Rows from block 11 of a small multi-label audio tagger, named by matrix and row number. Rows with one number within an expert belong to one neuron, the router's apart. Each number is 128 + 24 x the weight over its row's rms, rounded and kept within 0 to 255. All counts start at 0. Numbers have three digits each.
Before each expert's rows are labels from the 100 clips, of 14976, where the router gives the expert most weight on average: "responds to" is what is common among them. Only what is clearly more common there than usual is listed. The data: short made-up English sentences, spoken by a formant synthesiser in many voices.
# router: slot weights (model.blocks.11.mlp.router.weight, 4x256, trained with AdamW), inputs 0-85
# up: expert up (model.blocks.11.mlp.up, 4x256x256), inputs 0-85
# down: expert down (model.blocks.11.mlp.down, 4x256x256, transposed), outputs 0-85

# expert 1
responds to: /ɝ/; number of words: 4; "where"; sentence kind: request
router.1:154106147157133154098143182176120090137134170114167141116124136119150125144136137096117136152126123140173144132159084118103130121122133165087158128134136132128106108105165101125093108173140097122080144122144142131078152134140151155157132139144161144130098156
up.0:114129106120124103165151156145084113086129121121141112166150143126126070131128095111135140124123136085135127152120106112112124168113132153150140144134153130159168120087108148126145111095121116140119117114142137129115179174094131148126093142162117135094105074
down.0:112137125092103151123126108120142139143116128141097119117109109147120148138101120132152131126132122151154084126129136125124115137129123147129140168152091136136142096164104086140133147185114137164135103098157116166124115137137102152089113166105158136130103123
up.1:154139099132140125127131149124149128134150174174131111128112128126095165127152101133155138129147126147160117120109114109100116121173129145144132129138125095169188086114119098112138141104137091125132134142132096136122073110155117126130122114146108099108099132
down.1:129121162115108091158099149200093159142140118138110107109131177117111114107167105121109138148155123126122133179142147139168163129118153089110116163149108120092133083149097141128163156151169128131095105115103157088119168130152131127121099183150101169115092127
up.2:159133100105132126088118141150142130110085132129157167131070101139103132157106115183099102105155137133096150113138103150140123110086114111094123162147145129108089148129146155151141112145119110142152170134118124108143141059102131079128101156124154111118135111
down.2:120156148075166138118115133089153104121109114078132130120149116091099122107126147135124115086093205132146139147112159166143142116168111093150121089111132131125140104179099071136172155136180127090122089156151150118123140156159113138122154117120110084111128142
up.3:134105144114106140127156118160110121146129132113163177115137121107106116137141115150111144120110110108173124137158117118144149084123114129128094120114121148149135124174111116108115160127124123165111094080138116104139121130122086136143135112147160159121110098
down.3:140177124137150119106131137145117107123125170116116130122197145146133127124128116084137147126145119120166103108139085116129161097119093145142132144094116179120151125118135119144181119136122106091134143166100102153130147103146110100105156120098125162140187054
up.4:153124181131125115126141122129121133161134139103119081124187139162112125172114151143142125136133143136138104085145142126114106147142120123176119145125128154087116179173142120126135140138143146112099127131153094097121124079094162140145156132135131177106120142
down.4:104140140096111135109147109095135113148128109121132152140124124109099117080093098094190153106113104117122137076113125149132146110131113160127146117121174131115113088111140163115092134105149128164099128121107117153136112118077172141099131092097109135147116128
up.5:098158091157129096129134125083162147119121151163159104109170086160070100130154129125097090130127105124121144100131149124152141156094143121165133163113167167125148119103149144119167131136110159096063119121116117142124109130148104130132141143163146166119114128
down.5:109116158112112098121106156112053170162078155094098098127142132087160135132124137133111152136099105179133119123106131138124138092157121169151139124094153098111141106138077118155131100130133132062125097125139123123114126110132105135157165161085131129152139148
up.6:183111137148115126128141112130093146130137121080101113102095127109163163115158117155154115101120125122085135136151101075132181115110140134118120175171084115077089181095138133082125113088115109113103179103118114121138144130088153106117101153124128121116108107
down.6:153137186145107164171140111096181152155141138118109114127104092129126122152121132084132126139118092128110135187106101132121133136108129137123167158103139127122144124148135102126157115146135129097138112101133188154133123148060119073086121077134105119171156149
up.7:110138143133101084149115111135167147121120149184146065101136121122135100144125171096151103142137163119147107123153146128101135156126130135102122113130127134111145168153111113125086111125142156094150146126101100175092095114134129068122117126163156138144117149
down.7:130093151109144114136110125151116076132148108135155186101138144154129085106091159118075171151166161124098172107103102094126117123100136088130080126091157160093117106148126138110171175118142138138117128169116190118124145077145132109125138103139112098158125127
up.8:092154177157109144147100150144111114110126131139116119132161130113158155087129126133089104122107132107145164149132106143119162133112136097093094156101108105126107125159171141140144118139141134127150122118144138170104157141148143119153100121124139146160112112
down.8:196110141109164091083106133088127110104119103110139121091139147125169133112132125086145121094145164098135116122138124136154075136130133121150147147138126141150131142133128116146121093133151123155144099129123158103151124148132098151119119127139100123077152120
up.9:156114130153129087089125113168145142128114123117124090145138112111131117129121159113138075100117138140159174163106130138116124120135151114161098129124151130126134136147107137129115162181124164077113091174100101130163110079133131130100184119127109106166114136
down.9:107100113154100130124153117119139144168146127116085146156101157169132123104123132145125130151161166169133158137132116125180096133172144105121138090143079161134131093124154152112103103127152126164132111124128140110115170092186151131128149156153119116117132130
up.10:175082120102154141157102125092139127157114130139161092109123140131125146131160085143134094141154131151108120151107132145093148104102141152153131084098120088146168095121145114156156138116136140161148149149134151129112158043166169114151196129109126129123114136
down.10:126124125126142096123105147166139153134128143164137149153129097103123134111109142157119148133133135196097148087103125152150089129163136159113144129077143092113122152134126109149137158125127106103077151123150161106095145136098118133185166150142099104102111114
up.11:123110140085133100142126128145139178139156137131161140129111154137113123142113118117130141112101122118144140116137138195137113146142139130183156154094132130141096129143123142137126151138075101131146151107132158139102117130096102104155143145126131135145156147
down.11:100178095115138122094146165151142089111154131104160123119121119153095136158111103136071094135091087131119111122121098130094176101114134083112138104118112138115136111135126145116138114117105125093133088127119122156080114142092094189113122160132117127146189136
up.12:103107143120125158123112107134111155101191092115131073124153126119124101153130121104094123189110116148097148125083097180102147136115141120128163140143146160154171162150142126116174145122138104102159115110162138117170099134176140141140158130145149136135141128
down.12:110160126130140125148110120130116105085059110086058180095098103163122164146143146140146147108165132080106132134151143158119105123151117153105132128144144136145111139156113139140110153119140142107106160143159087136120130119078076133138158130100143161141139100
up.13:123119147149127098136123096101157077141100146190157117129144101151118138083133118152100095092102080134118090098158106149104122148099154130138145131165153138110088191187139169180129126127135123138133107129133096133122133163098134157130133152134149124109152123
down.13:159096124099110189082145137120136132110126091154131170116129179124120096084095133129143156154150147115124165108124135100134119078140130097138093125093118158132161104094130153088151072091145121135147125139141137132107138088144106117124128141107140125109078185
up.14:167133146092156115132174151112119150123104159106162133127159136126141126106129142132185125112149112162128167104126087140141074109165111118129149143136081132118109158138103136169150156113104126090117093136133089119113146118131104155099069173149109125127122162
down.14:149119128134166101104128122091140079159151130129147076158140144116124110102105116127114152143191139141127125175155135133113083117123130087109110112160095112130112096106131070180165122119109090144130124096121141139141114124105145095110164131135095142150149154
up.15:069124108108105094170111112115114110111092109115163116147109107097147110140101145124100140127134108129113091091100116122108128145130126154178181129120158109148098167107125147142151111110143111146149168122072085145182133150141136097100127094113117150076105145
down.15:128119137135149107069133107117155120145155155057157103147123126136146124121099165136150126109144132091096098140144112138164113115082118129142078172111133113094104117088097124121104146113142148144123097094101114156139131132154160126119113161171121145090134147
up.16:141095153168089118108111110089152099132099112097129112126152105158138140139163097092122151128148125170089081161108090138156162110112094141142095143136099132143092133102141093168177149132113149117138086121126100146151163090105120135128114191127119075142140128
down.16:157104133143111128108086151133120126096134120113164142150161159103115105106105132089160118116093138119092128134122100119117161154147132139131125084129156131121133186091086110137096168097135128108149110144150154154150105125133166139102144150110105160148078149
up.17:101138177087091084134138113150172138153154109143166141163178134113141123161087155167099149112157121123163114115120115117123141142146160110127110133137106148160139121152100122137094100110133141092157185151121170109135128092124146126101152098085105125123111125
down.17:140129157139141101120139184151178109158162138104101156149139151121120139118166137147087134107138136127105149081114113151137155132133165177107163114127141113075139138119129081124141134134101131121125171150090100163123143145100125162136165138144145097117119124

# expert 3
responds to: /u/; "who"; "usual"; /ʒ/
router.3:133153131099156103093146157141085119125148122136135132146095122114167136114100077154124135177090157114173189144143124143135156122163160094150140162140137145083142148127087111106147121117135131119098117134135107080087112116130131142172148159104108144135108159
up.0:163131147134181098147091128119116110130168110112185120094138099103147132166129129122107082094120126153170174129116132142122163165127139118079105104145174138127128105116117159122109129169123104125130132091117141115096132080136146124130122111142112116100099145
down.0:118086101144120147112136138142149162110142079133119129114181118142117138158143101073114124178148124113111128112125101158154098128173162146128102147106099107121108131098128146118177167138093099076160143160129144138192143170121140132139133134120119111096154106
up.1:135120139137137131114118099113139145145090098123134143131141122124149128182140088100153113105120114119109082202129146135086118118136169130159178102149131143137124126146136107119111145120148053089159151132153154159126105096149119149112148131155137107093108151
down.1:114158120166112140136123133112109094113129104126097110110136134128125106116121121111090099104104159158126117074107132167093105162104117146134123121092102076121134115118125133135103141097127140137087184119116123176142145155139166139145121113124137138123139149
up.2:136117120079084177141088139115092132110166145127117134112132123082140115135128104103082114139135104123122173142109137093190144156105088112106102133088114101160064131104108116120111142142139159138130161108140142109155124134145118129141133121118150132150119109
down.2:122147163134174147168140132118095104164146114095116109121112157146116123129123118139100121124100094148103089109093137073107134119158165108131147129090152154116139109133114154101120118129160135134160156120124125103113111148179119145143119106131114126114123135
up.3:110143144123083109147101063103139144144126102080160136128087118142090119167130085117156133134169119173124111124137142124174155175101093090099107158144087151133150142140119147140113144131145081096169116096097120128123101145151125094112132087128114157133169168
down.3:110126155158120120115129101112136123150099133129119107125137117128127141143139085133111128140155065110149138096172124103117111154138101122147110146133147145161071112137096121125130106149116140134135126099120130164133147067164098178086109156132147100114158111
up.4:114159095143107102150125110064162123107095160142182162128124104133081172074125138097121132149124141096139125169168138083119138116132086160165142138096125131112135121081132119097112141143135147154134143106156137155108145158120161114111156127123137109124136123
down.4:093103119168093134124179124108116128149116136110114099138098152150128087146109130156156098138139085164085100116132078190100096133149164130141153134110145139121111151100133105158127106120120113149116154127152134120180118091111143153169119123142130106113120130
up.5:161186117139168095121124097120129135119138121111151091138154126124136145129134138106109155100103133136109095123123141123168141135135138126105164153121095158124127076121128119161164140148116161130143106119187148162148133134130168113119132117128123152155103100
down.5:113083096081118138145152096141104150130137110128181132177181119115158123113120123123103133136128121113117106169108127152166165135084159116136126110101147130120107063097117154166123138116158106095164128154169128105151105124122102158178076113101143134133126084
up.6:147097121159131132138118172158070150156111116128111129103085100126119149113165126151167147105124162143145173120150103099157104147135081128173102110144132121137123146099110143110129103173124115121115127119167097158171153079147166125157105147118081107105145134
down.6:140172157127138111090093115120120129107081162130120123133127068108153090158153132099137113101142062120162168114173136134109125125149096109124133157099161130147172113134129128169153111111121121158165117161103140158162124136088145162135143125110086127103135157
up.7:125110173158127080094174141094141128134141117138142106116129140192141098118078124123116130153124115149116136149148130114091097163148092152151119177075112173116117131138131080097110088151170115113111152111109111136132125144111130121129096085142163142136123142
down.7:155133141160101152129096090132119178127111104132112092184161179174093149117122155132163094105138123094129143081127138101129125114123075111140131129100152111166142128130130148122144088122132133158133127136106157133093149118100141098143141109099143103138154143
up.8:128129157133103128166122150094160150131101140110085125095144087117150121168087094087124160116108101143136139112126162179117135134150165146147115090120154160125135059114084121131141113131122118103097136102132104147110133176130138137120073181131122142091144110
down.8:095098085146069118148160114096120136091180142103122107165109161146136115141132145116118117114131175199130140114121115139161138127089124054132118100129152134158173148121160161133143091142138119099172098160146123114135099114116137138114110128151131095156133100
up.9:160176123154113128141134120141138136128129091132137180108116120095158109156135150113160152129132120170095145143119123160090137106105157123140080127137135124090098095160147134120105117114134083172124143163133130135117105105144108165098143096160136156139143154
down.9:140128077144099144155123135119091098075127154165132107075139142123104132110116129119119088158070124146154133130129106112101113139130121128091099114137187124156143093117157194102130122111102112132117156127120097150147147159137125149142133135130105112161124122
up.10:109144093144133072150097149128156157095114128163121085115122107101126105126120152143147138173145166149136123146110169113127149166149103120135162138111127119101134137172097109077118158141098151136124085141105099108118137151106141101140164148097116114138099117
down.10:126096118103095131151158107121160103100174126121105105134163107115136106164151129121120091150119095114165150108136130123108144129109071137126162072109127095131149130157129156116122142144108164130157090131133136099169152158112144110128176108149131158117112117
up.11:146145139171104172103105126159141145116128116137152089142097119103105155155079130100104095160157166148153191075100120108127137076134140140093115075106117115108151132097102111081146111105118131139137145099137090103122119103151128153160096134154153151099130127
down.11:102137161099093137152174135139070164116086101104172148136165122168165114184115150139118157117125118098115119138112085146157111134143137125113112142142143081096173131113169116126167135132123150129136073158154109172090136137122126160134103154134088128147130139
up.12:106111118159127131165130103099143147129097149177123097123136137117151121135130077110126105104156150166161155093163159147116121156099185146136124169137143099130121137124138127081107136132159156104123172122160089135119104142157058109109118140134116098162140120
down.12:167156145144097127081125178175103182135116145115130089112139097147176091119141129136146087176131120128087117116166087120120075134126150148140074135081151125133103119126126150117085118145155151128167089107121108137144134124103152123165129172149133142116142097
up.13:104169142140122117133123123102144085155169115101099156117105145123113114159150122152127121153136101143150139164159109135114105152106150113102121181124138135140138127112131134115122139184085116134144151100164137113108137115144129111152082116152142100060114139
down.13:151134100186145099080087059157187127139150129132138096119133160129134121156134156100097124138133134091117109138106146161126115092124113116126128157112133144153131100079125136108133117141134090123143175150139126130099092096168139108112129136133132112147134152
up.14:093182124152100107153143151124165107105110099151060125100111123155137156133118114089118125136114132114106069130122168149107103164122146083128161131162129114117141126136115150126131125156095100132161102130116131062097107123139120168118122157113111131120099123
down.14:136129117156182137102114126097147125121126127170136170125097136143135159114125150090160117126120109136123126169113105119115100110115143088147081175120151165135116101127141109152149099156177186193131099086156153117119121111150144104104134150098108112142128133
up.15:163116139134113131146124135131159164103102151191157152116110187135153126147126133114133125111138093180112162101170083124131172097115082104125137102140128136147105074141100099168146159122113159144159101132116093108140064098119144143188112106129108145130094119
down.15:123132112126113139133104118173153067186115150124121129149065119130115090123114124118149123118094175125134110136136122117132147168094127116120119139127142097100134144095148109112122103125173112113144122113107133110128176124119130088139086118137106101127150144
up.16:098157103117110143100121135137120114096136134094125134168113169145133119137152115099166175133129148146126099118089136123135107140097165083102112160156116113167141139131085095110129121117103122131153065154133110129116117043145172144132143135129092143140159116
down.16:113120130088165127144111112168167138154096148103113130140155110165150115082148114102187123139111127152172169089147164150153126082070099118109163138109148163144084109164139170138080126139145170115128135097133127164108098088146107150141141133087118088124143136
up.17:136077137120095094132143170142118126185140127096125101150150124134140114164106119124103167139138117171120086115100124149105147127137127126092096152126114120138138097134141100141131141113125143088146121119096117083141147164126096112145135163141147139111111128
down.17:091116128126134151147127126128163119114152125105110175162161136122099118154140142100084099126135133122087112111138107155096119137119127129089093126108119100161120097123161098150102131092132136166113154104121143108137138144091123153121116107120161155100196150

# expert 0
responds to: /ŋ/; "king"; "heavy"; "green"
router.0:094135142071110142124100122144119164123137141146096104111105111139158155109143160121155108163143133157130143121104138071141183138091115120144125106110136142169118098133148129189145119111105112129097118137164167161084125103150159146147147160074119139099138148
up.0:099106098124078118166127158159103118114148117147146103108156120125173162125150153198155149156116113097132155101125181134097145105131139121122117146097151103179125118176161132121152143154123144118146120152141098144103150139132130091144138139115081092134138135
down.0:108146125121181138113167152120166143165103174084120124143123138121161128122106128146128088157148129102129142147113124053119092104154119127124115154167063169120157152155147098151075170101128108140149140112148115147154118146159121097129089128172074134105158136
up.1:096147128136106126168116135115105156126152145105077120152124107154151117166073102119130157192185091139130160111106121110120170143140145175161108157133127124133107116118110076114115142136088110124143118118092119152136153146179163162102134148111123098074129109
down.1:135132146149168166135135149125142129119131166076134107122102125098124150117105145089121084126130127128121153131141155075159142150124091098138119158125077152108115095114075157124139168160119118140108115150084113127125107107116175082140125129150138118122126080
up.2:102109172143110117171131113135117121156112141126127121098092108149111151140140172112157159126121112103137113123109161164116126159117108135113154134098103101137116157125107155094121112144120126154123148145139094129106093155126130116143130141097085137132116138
down.2:144113089138103130134117154125109122115105104118085142070158122144148118101153110097158157127095076093138125128146150160112119111148151089137099126166109117147121099103161110158109102104138088153114141130162172096169173110152101124109132094112165144124100152
up.3:123157094133127122092154152144111135130126156178148120096154167151125124156150148155158100162081122141162121113156095125145173131178105132133132106132115139103135160131146179087119116166115113138120084140135098140105135168175123155129158104133140152136135130
down.3:097139143082122128124151144145142147121110150171115092149161151127108122129126124165101121160145105138145129132130129174144137112139158095106120101102119152072111129141134116144113112117136127141128151115098107141151132146137143135094142101125142088133143131
up.4:108138134172085138070163135179126125132135095137140089125119146125080133109143094149143161136125154133125141135107131079123136129136150123137132152094120165128119094132106124114111139150110128146060138125146114179120138138157133110084151099157148135122168132
down.4:124139157131084118139144144134161114122095153149116116179110118160119134140105143116119085170192148152109153126171142100125126129148125134108086095180128136153109176120116092159132153101140136154103149132122086130098140106117109116134137154149118156153133142
up.5:139105140104125093157106106125113157151107157139157113116143140135127129123145151147168085126143174116139171110139125128124159141166144127116124141151131156100090143114124099122126116122128128135132151130147095075103119112107146142126139201158095154165119088
down.5:118149151109120117117139125108142149129122142146146157113119111113128163140129096110116139165107156139164132101141134108154162100139120108104175151135096092108151092092105129067150147108126149133157189111134118171109148143149163146135114094157128126129145122
up.6:118127128165125134099144098095123106097107124183160106144126147142099162125130147154109128113095076120130171167188119136129144145145163094094136158133123158177125154081084141136175117113122125088127171115133128154163093100109118119095147113150122095119114133
down.6:129138120147107157131132155153136129144126153163133148171098181134142129149139107168122127114157129155174163138152148109118119144123092128126132085098132140133131135126098106132078111114111108083167112113089126113118100143114147136107118118128109122154159160
up.7:136175099123136102155136150120101157153148132105090099102174162072101133150089110145131124147120127121151128138047107091123124115139133117166147099127150102145117136091146138148135105093108124114128122084105149097081158150157114142127091116108126092159115126
down.7:137139138120168175126185136147104095119175129109158109115133106130151137096142102090125105155180122153105171110084093156122123134141084078122107163131114139098177130160133105133119137158111140111150093103108127141086148129132149125126101094150147129112177116
up.8:128119164103135138137126148153145124127073142140120141141176140181145139114169152109144125153149148136104106090124146115153129171160130103154136147147092132120141141104143124101164158129130155119093170139141108103116138109165160109136104163164108109150126147
down.8:181150120121130100117112152158158100086113129160122127133104118160171111117172129153112089164139161132108102143111088139114152111122146147103127137151146134118107065125152092128146164148129068148169143181153158171165153116119109100128153156102140127148107137
up.9:129141143155166141122129138095080070160120099149147115136140161159087117154117114101147173097124123095126111141160146105127140164099104106145115115119132123124131088093086133147102174074115081162131181129151106161132150111087109134118147129195165128128104138
down.9:131161150121087102125101112124100095186094121144125133136114182149107130180123171106111158128139094122130099138138126118081118121116128117149128133129146055097113133130142109157079132124177128144159158106139165046125139156108121112129137122121175163148140156
up.10:154175145135107128121101109114154129145087171132158111155111129154110183142060127087113144088160131091133167109124097152139114132115099118168118086114122089132155163181143159116156147127138072122103123104156145140126082152155119145141151140157113143119138129
down.10:146101114133154183169139151101126136093115108106105160149093149144070112169113101153115088127107111122129147106146084137129112134154105155142135138119113166122121141157150134113080151141093123127168133111106106120124091114184126150142127136134137104131123170
up.11:105117123144131163122127079145112155125177160143091108102114148110164156125109082123109196110120170116128126146145081126122123096138124102114171138137105091125124137119136090147162123159119101077138138106115182118115087124100156109176180150156143143117118127
down.11:085077127103092132184157147123152113094144109134138126121152146107112121111137127157180082117107119118114105151135091139115135127150136095101128099128143101082108136145135112131128129150108162144120136153118080104123139129128103123100109113083177122147102140
up.12:120112116091109104159096147106134144135107127109121147093129093127111137130123136141171143151139127107138161124101103148135155166140099158139145068135126130087142109137094133122110135097150162144114167170113150111122124171100129142123119104096145105108150114
down.12:117113121116176133162147148140102111126118119176126128108150147117133128086110112169124120137096105130155129153138180079147119107119165124109107129138130109112117106129137148151135124114092121147114099089147113124125103125183131133146125125116161092145132137
up.13:083149134113129129137134184148143152120143123154137120114135103105158100096114094142123094128124074090109101112107176099117164093128131104124135133110135054086136122109126120132091129108146128149129155153144130159138135137073144111167098146183121149155113124
down.13:133103113188141087099095151126163126100131092145112148117152150096110134139133143141131119173132117152125115118115094138137150117076136109163128139112150130136099098149095150135124118142157135087140099089124123154106122134147147118106109108145151146123111115
up.14:165136117148100156150119092118103118143124081138157110170133124142109154130131120138124114099171126120093099109180142123085136125136098163105137135146134168145150159126123086087106136070103137116155132107123147099135147118124115113129145052120122120116123123
down.14:144084115156158161157123153133131140127145162077104133124150162115153091146113092091103130129158091140135118121107095139122077143122146143157092168083138125119152124129134139159119126120099119112142162127133122085115132077137132124081174133108155115084130139
up.15:093128118103120093139094122111139113145128119097117083168184096142132106140161159114116126161083135149091143094131155070127140145118159138127135125120114144115112107105135141119136123157147096125138127088141149110146123123147090102159071105083151150117114091
down.15:156126154157130130106110104127131167127134139105151130112121130126118136090075165091083159142130129111114129165143127123116100093110071158169091138137118124124125111171103105128142194115158191122100107143152160135150142100119141096079144114131159124129112135
up.16:124123101154124142095141065152155156138090139158161117125148133119119119132132096135137150106121133117119180137175181105182103114106105136158125116162123103152155156123133101156107188144117121128111121161130127173105109128117112121090132116145112152111136119
down.16:145160118130103156134100175129099121158113125134136153145165108127179158136084179143130115147131137169097131109130130139172125099113168138087108167120136141119122128139114144158091127150136139121087169114127145127100142096149117126141141097117128122117118132
up.17:100141117127122113171112156158121125115149172109127120081163096083133150095125119113162114126153137154150126107123083151168101116130147169069128132103116169125183116143174107145104111132125130112154102133143129156087112117139095141141149110148115121115122115
down.17:146133103119120145082169134145148140178122115111117096097120147142106152097158110159116178077148113118103119138074130143085127131117130153163148153125121090132117147111166155159139100148144151114081136080091112156121099091118138100164157160141137136123121160

# expert 2
responds to: /s/; /ð/; "slept"; "strange"
router.2:109092127137124089081132174151123112137159203146104082133097157139181127126125121123122129144123076124130123148119085132093097078156130114106089119164114093161077054117123097143128104138161101098121112157157080139119106100139145134185133145137086135165136134
up.0:107148113124111139161147134137098139139138136147104154153128091129143118158158121143089127148117132178109140169096149133093131168125106066129152145142151140107131116156103119083157141124149127111147142123122103130107119103170127113104119137189124095165091114
down.0:071152086156167134123093136103115097144107128124123091091113172102111129155124110126167112113126106153156162124098114068085122131125131157109129103137156119118140116140125141175118107137115117140122089168134122125108119158143181113141117121106122132091152130
up.1:108128150093153146115133144140135103060131153116118106129093115128130146124117146117120126110087100105142093158134105090099142137080155152144128110111116117160130133134132146117171126168163150087069130132113137106146140128093103080129155118127076131127119151
down.1:097158102097086124120120108158129175150137113089166134156116127122183108154139140154123107150133163157102078115160119119134105078150125143109115091150103095113156153145096136140125104094138116106095104076127089091128129164142114115113135142161151158066172132
up.2:118055085119152132128100104111147143138154141145137123144134127162124137124138149095126115138094084172164136119135145145099104106099145146139128115178134095112086124139142170109132136140143144127098094108098138063121125177121147104164120144120073108126164150
down.2:129137119142171116084167097155125134124166134120132107117110135095151108115123116120160126105151096137119142139119120143117143104151145144122146134162150107099125116122112151064115125101128130124093114116145166091116165169109141136133163127156125153150131103
up.3:158136076144120143088067130190138128112137152115107110139154085131144133112089116128077155113117146134117125092101149109107135115094134146140109123154151134153091107072102099157161134116140114080075112157089118124095163128118137167131148110112137111114096116
down.3:151089145066099115127062113140110154113156172142154106154133154106131103182093121122097086123113133127151148119147125135115114117133191120110121118145125133168110145110175140151137119128138169179093121155132161120142126123130149124168123094088148153097174147
up.4:107150107149146114170136173115114159145106123123067118129143095130094090093141143177142121126097126128085116148139165118123153162107101160098146135161195130159125154093124118126125106140126102137175127158105141144144152123143139109107103138111115131068151107
down.4:130135109191116088152147150160131100141150138157136166131138135133140087155137109101156127122107098114115090130176088156117104131160166103111164153111128098132143122141116132116135090131101144143153124161107135113161151198117172127128164110086121110125108136
up.5:146114123157128156136119132193162163153104097118105164132137180139104142072103106143138116120093104150116120131088145143132149095125180153104132141151137177128102112130149119113112144104177153091139143117162108136117141159131154159135100150147136090133179153
down.5:118117153168153109153125088139107140116146129133104131132119152150084150130160139133134148161114108159085148163136155135087116128132113122105130093112127085117078130099116144113161099142098126127096151115130125154129139142116123137124153147098114081116152099
up.6:135187145150155150094117149133126137142148109120141145124116143151174096099132097136122153138146157150164087140128084106202124147089100109105115152107135122166124093123113083102108106098142148109152119103162143152073121118102124136188142172151167112094154077
down.6:154111141109126150117110127113118096150134087147121122108128113142109137134142121154077100064121155095112139110116127156137126162083127086091157116145110115122122154107155134139118121156172087158136097102106107161101118128111145102111141111093141098121124122
up.7:141151130096119121182132128091109145126123097142115168118145155164101129106098172146091119152105112140131128099128100140045145135107139158135137110169132147102096150087094138140140114110136130118089097155150134145105124120100128114133099149144111122109144132
down.7:109107158120157134128080128136090131129144159132162111074151140120098136149177116149131148128149109109074102103181115136133133125152113106166114136117175133107138148100096153136122142146144136109093093099135131105137125165149143123148132160151141093173116138
up.8:155073171161117121125143079146135142133112130143167155109108101187101147093150125117100120147148149132128161126112097177149137138105059138131121122130151150156146122107156131126134108128153118102127078070108097122137161062150131145131110156083093148125116126
down.8:068090145109142128120136122142153077141124100149196131105156110128102099130161127155114093095111138134169160127114121084147105124129162183121141147174135095110146141123100104135132130097106163123130077123102102109167153108118145146143102127145126184151123135
up.9:131101110135163126115134126101092125131130117111115101153165137103132115127176098135096109134129147132152154111150139124161150071130151115112130135133125130142063107117090116129109115137116085129154124119121122154139138128134122131130151134153115063121102109
down.9:145132154146132120047096126124108134123126128121142143143118084122157104131152109169142142117143094181147112093118109144146137140063114093105107139136114148085118110136085088142086116181150119119145122118115093163128130099140092162157127184120143108114131145
up.10:138123114136150119076135158155151117122101143110132102084130117148109146117143142080102163145132123121129147114139119132084129124147109125152147131140128155122149139136125150125135101086119124101124092101140166131108177137116130140155123126134089175152115133
down.10:147092137157092112111125084136137158137120103083121145142116164119131123188171114137104106126086080178106141169129117152122111085111077148125140097147129106097160153137134143146116124113156116146131150108099117146150164104144157158156143105156125122127052124
up.11:120128144116113153123131107111113122068106163154154123140148168131134134140096092095082138131164097080128160116150131114123129140108094128141113163152148135169113077097132120110115102136157154144123130094146128117150130142153123123155103153189144093079126113
down.11:115129125120123114137110132126150126137111078128074155114075127114178126116118130150087149096150194166099094101140150155123104135164133155123120157150130157096128118187141129119155106154116135117145124166176152100142128116108121125129101129146131170104157077
up.12:092154169136134137115162087130119148122155134117120157101080118109149120115110087117142140165143113150133153122121123116127107126157107104088139159110167088099104135104157146159100113162132127086136161157130153140132123096124115113128146122101148116095142164
down.12:121103155110125153131170125118129111136133168109111104115150159182128177131123113151137091123116130103106126138093123140132167177115182158139119155165100132117129091101134124113146123121168104150155119149134164103168109138122135149160108185150092122148139107
up.13:149157101133097117112124164125128140095187173071134090148083096132117159155143122095152107131175163116114118148139130124129123076067120165155143179119084096131145141132123142122128114093109128113118132099096159149149146144152152104117143109118129104134084098
down.13:116114168124125130151112127160119157092160116125183127128079131105106129147156122122079134128107120115081129099153112126141105154109114146106174117143172131119138154085113131166081145105141137116126084139129145153132113136137133086133102166153119156117084153
up.14:145151133106072145100152170159105139075158164141138128107124110119097140104116120111143108059121134131138101160139070116096143149184095127127166157124064177124110086101145080102120129076116120145163109134120129121139133096139110095151076112114162179111128108
down.14:166120144151118127167157095146111061154105088123138140105128087146149104100137112124101156141129136126148084097114130105110115077125153094114127095151111128138092137160125121192188138132125151097129121127151135139128090104145109139117173128156099135104144139
up.15:139102163119114125090172134077148121118165167141140095099141166146116154061129112144142146164154120140161134145163108101132121087185118127155123135152095132136139049117159125098092133166110128086136087127134104148097126133165143130139131137131183118124116131
down.15:130106112140144126125139121138085072099093131153108126118152154120121090104117096122120085145154117170161189102150143157103175135140115142128159148165128153115126145169103154097101100080148115139139078129153118192149097120145147150179114143164167137110102089
up.16:097102123162190181160134115139180131185090129116127103097148125145087077133125144096133147105156127159142169103139141121099135098088161137135104126125115116121133131102139140124098140137147124145118121103159116139149114102126142156175140102119093151120109147
down.16:159108113124134101101132143087117132168109127123157108153132174143125127121174190130121145116109155114140071147129150149186132128156101146134126126122093119141125124156127123145169135120165121118114109111108112120150139160097107149099112127132105130125083116
up.17:147105123092129104104103123106133118148098128149174131137125129120130169130121145128123073170102120135111135140084107117141192078123169078147140099119115064137152124154152125106153145140125150132149048107108101093158139161125152181173139128124100144121146124
down.17:151089100169127138101133145117111113133095133131130191132149098138118105129150111122124123077167098130160130155164109119117103157113090127146156117115114135144127142142106128149115137097108131124088175109137133108143154106117114123112189121137140136154174148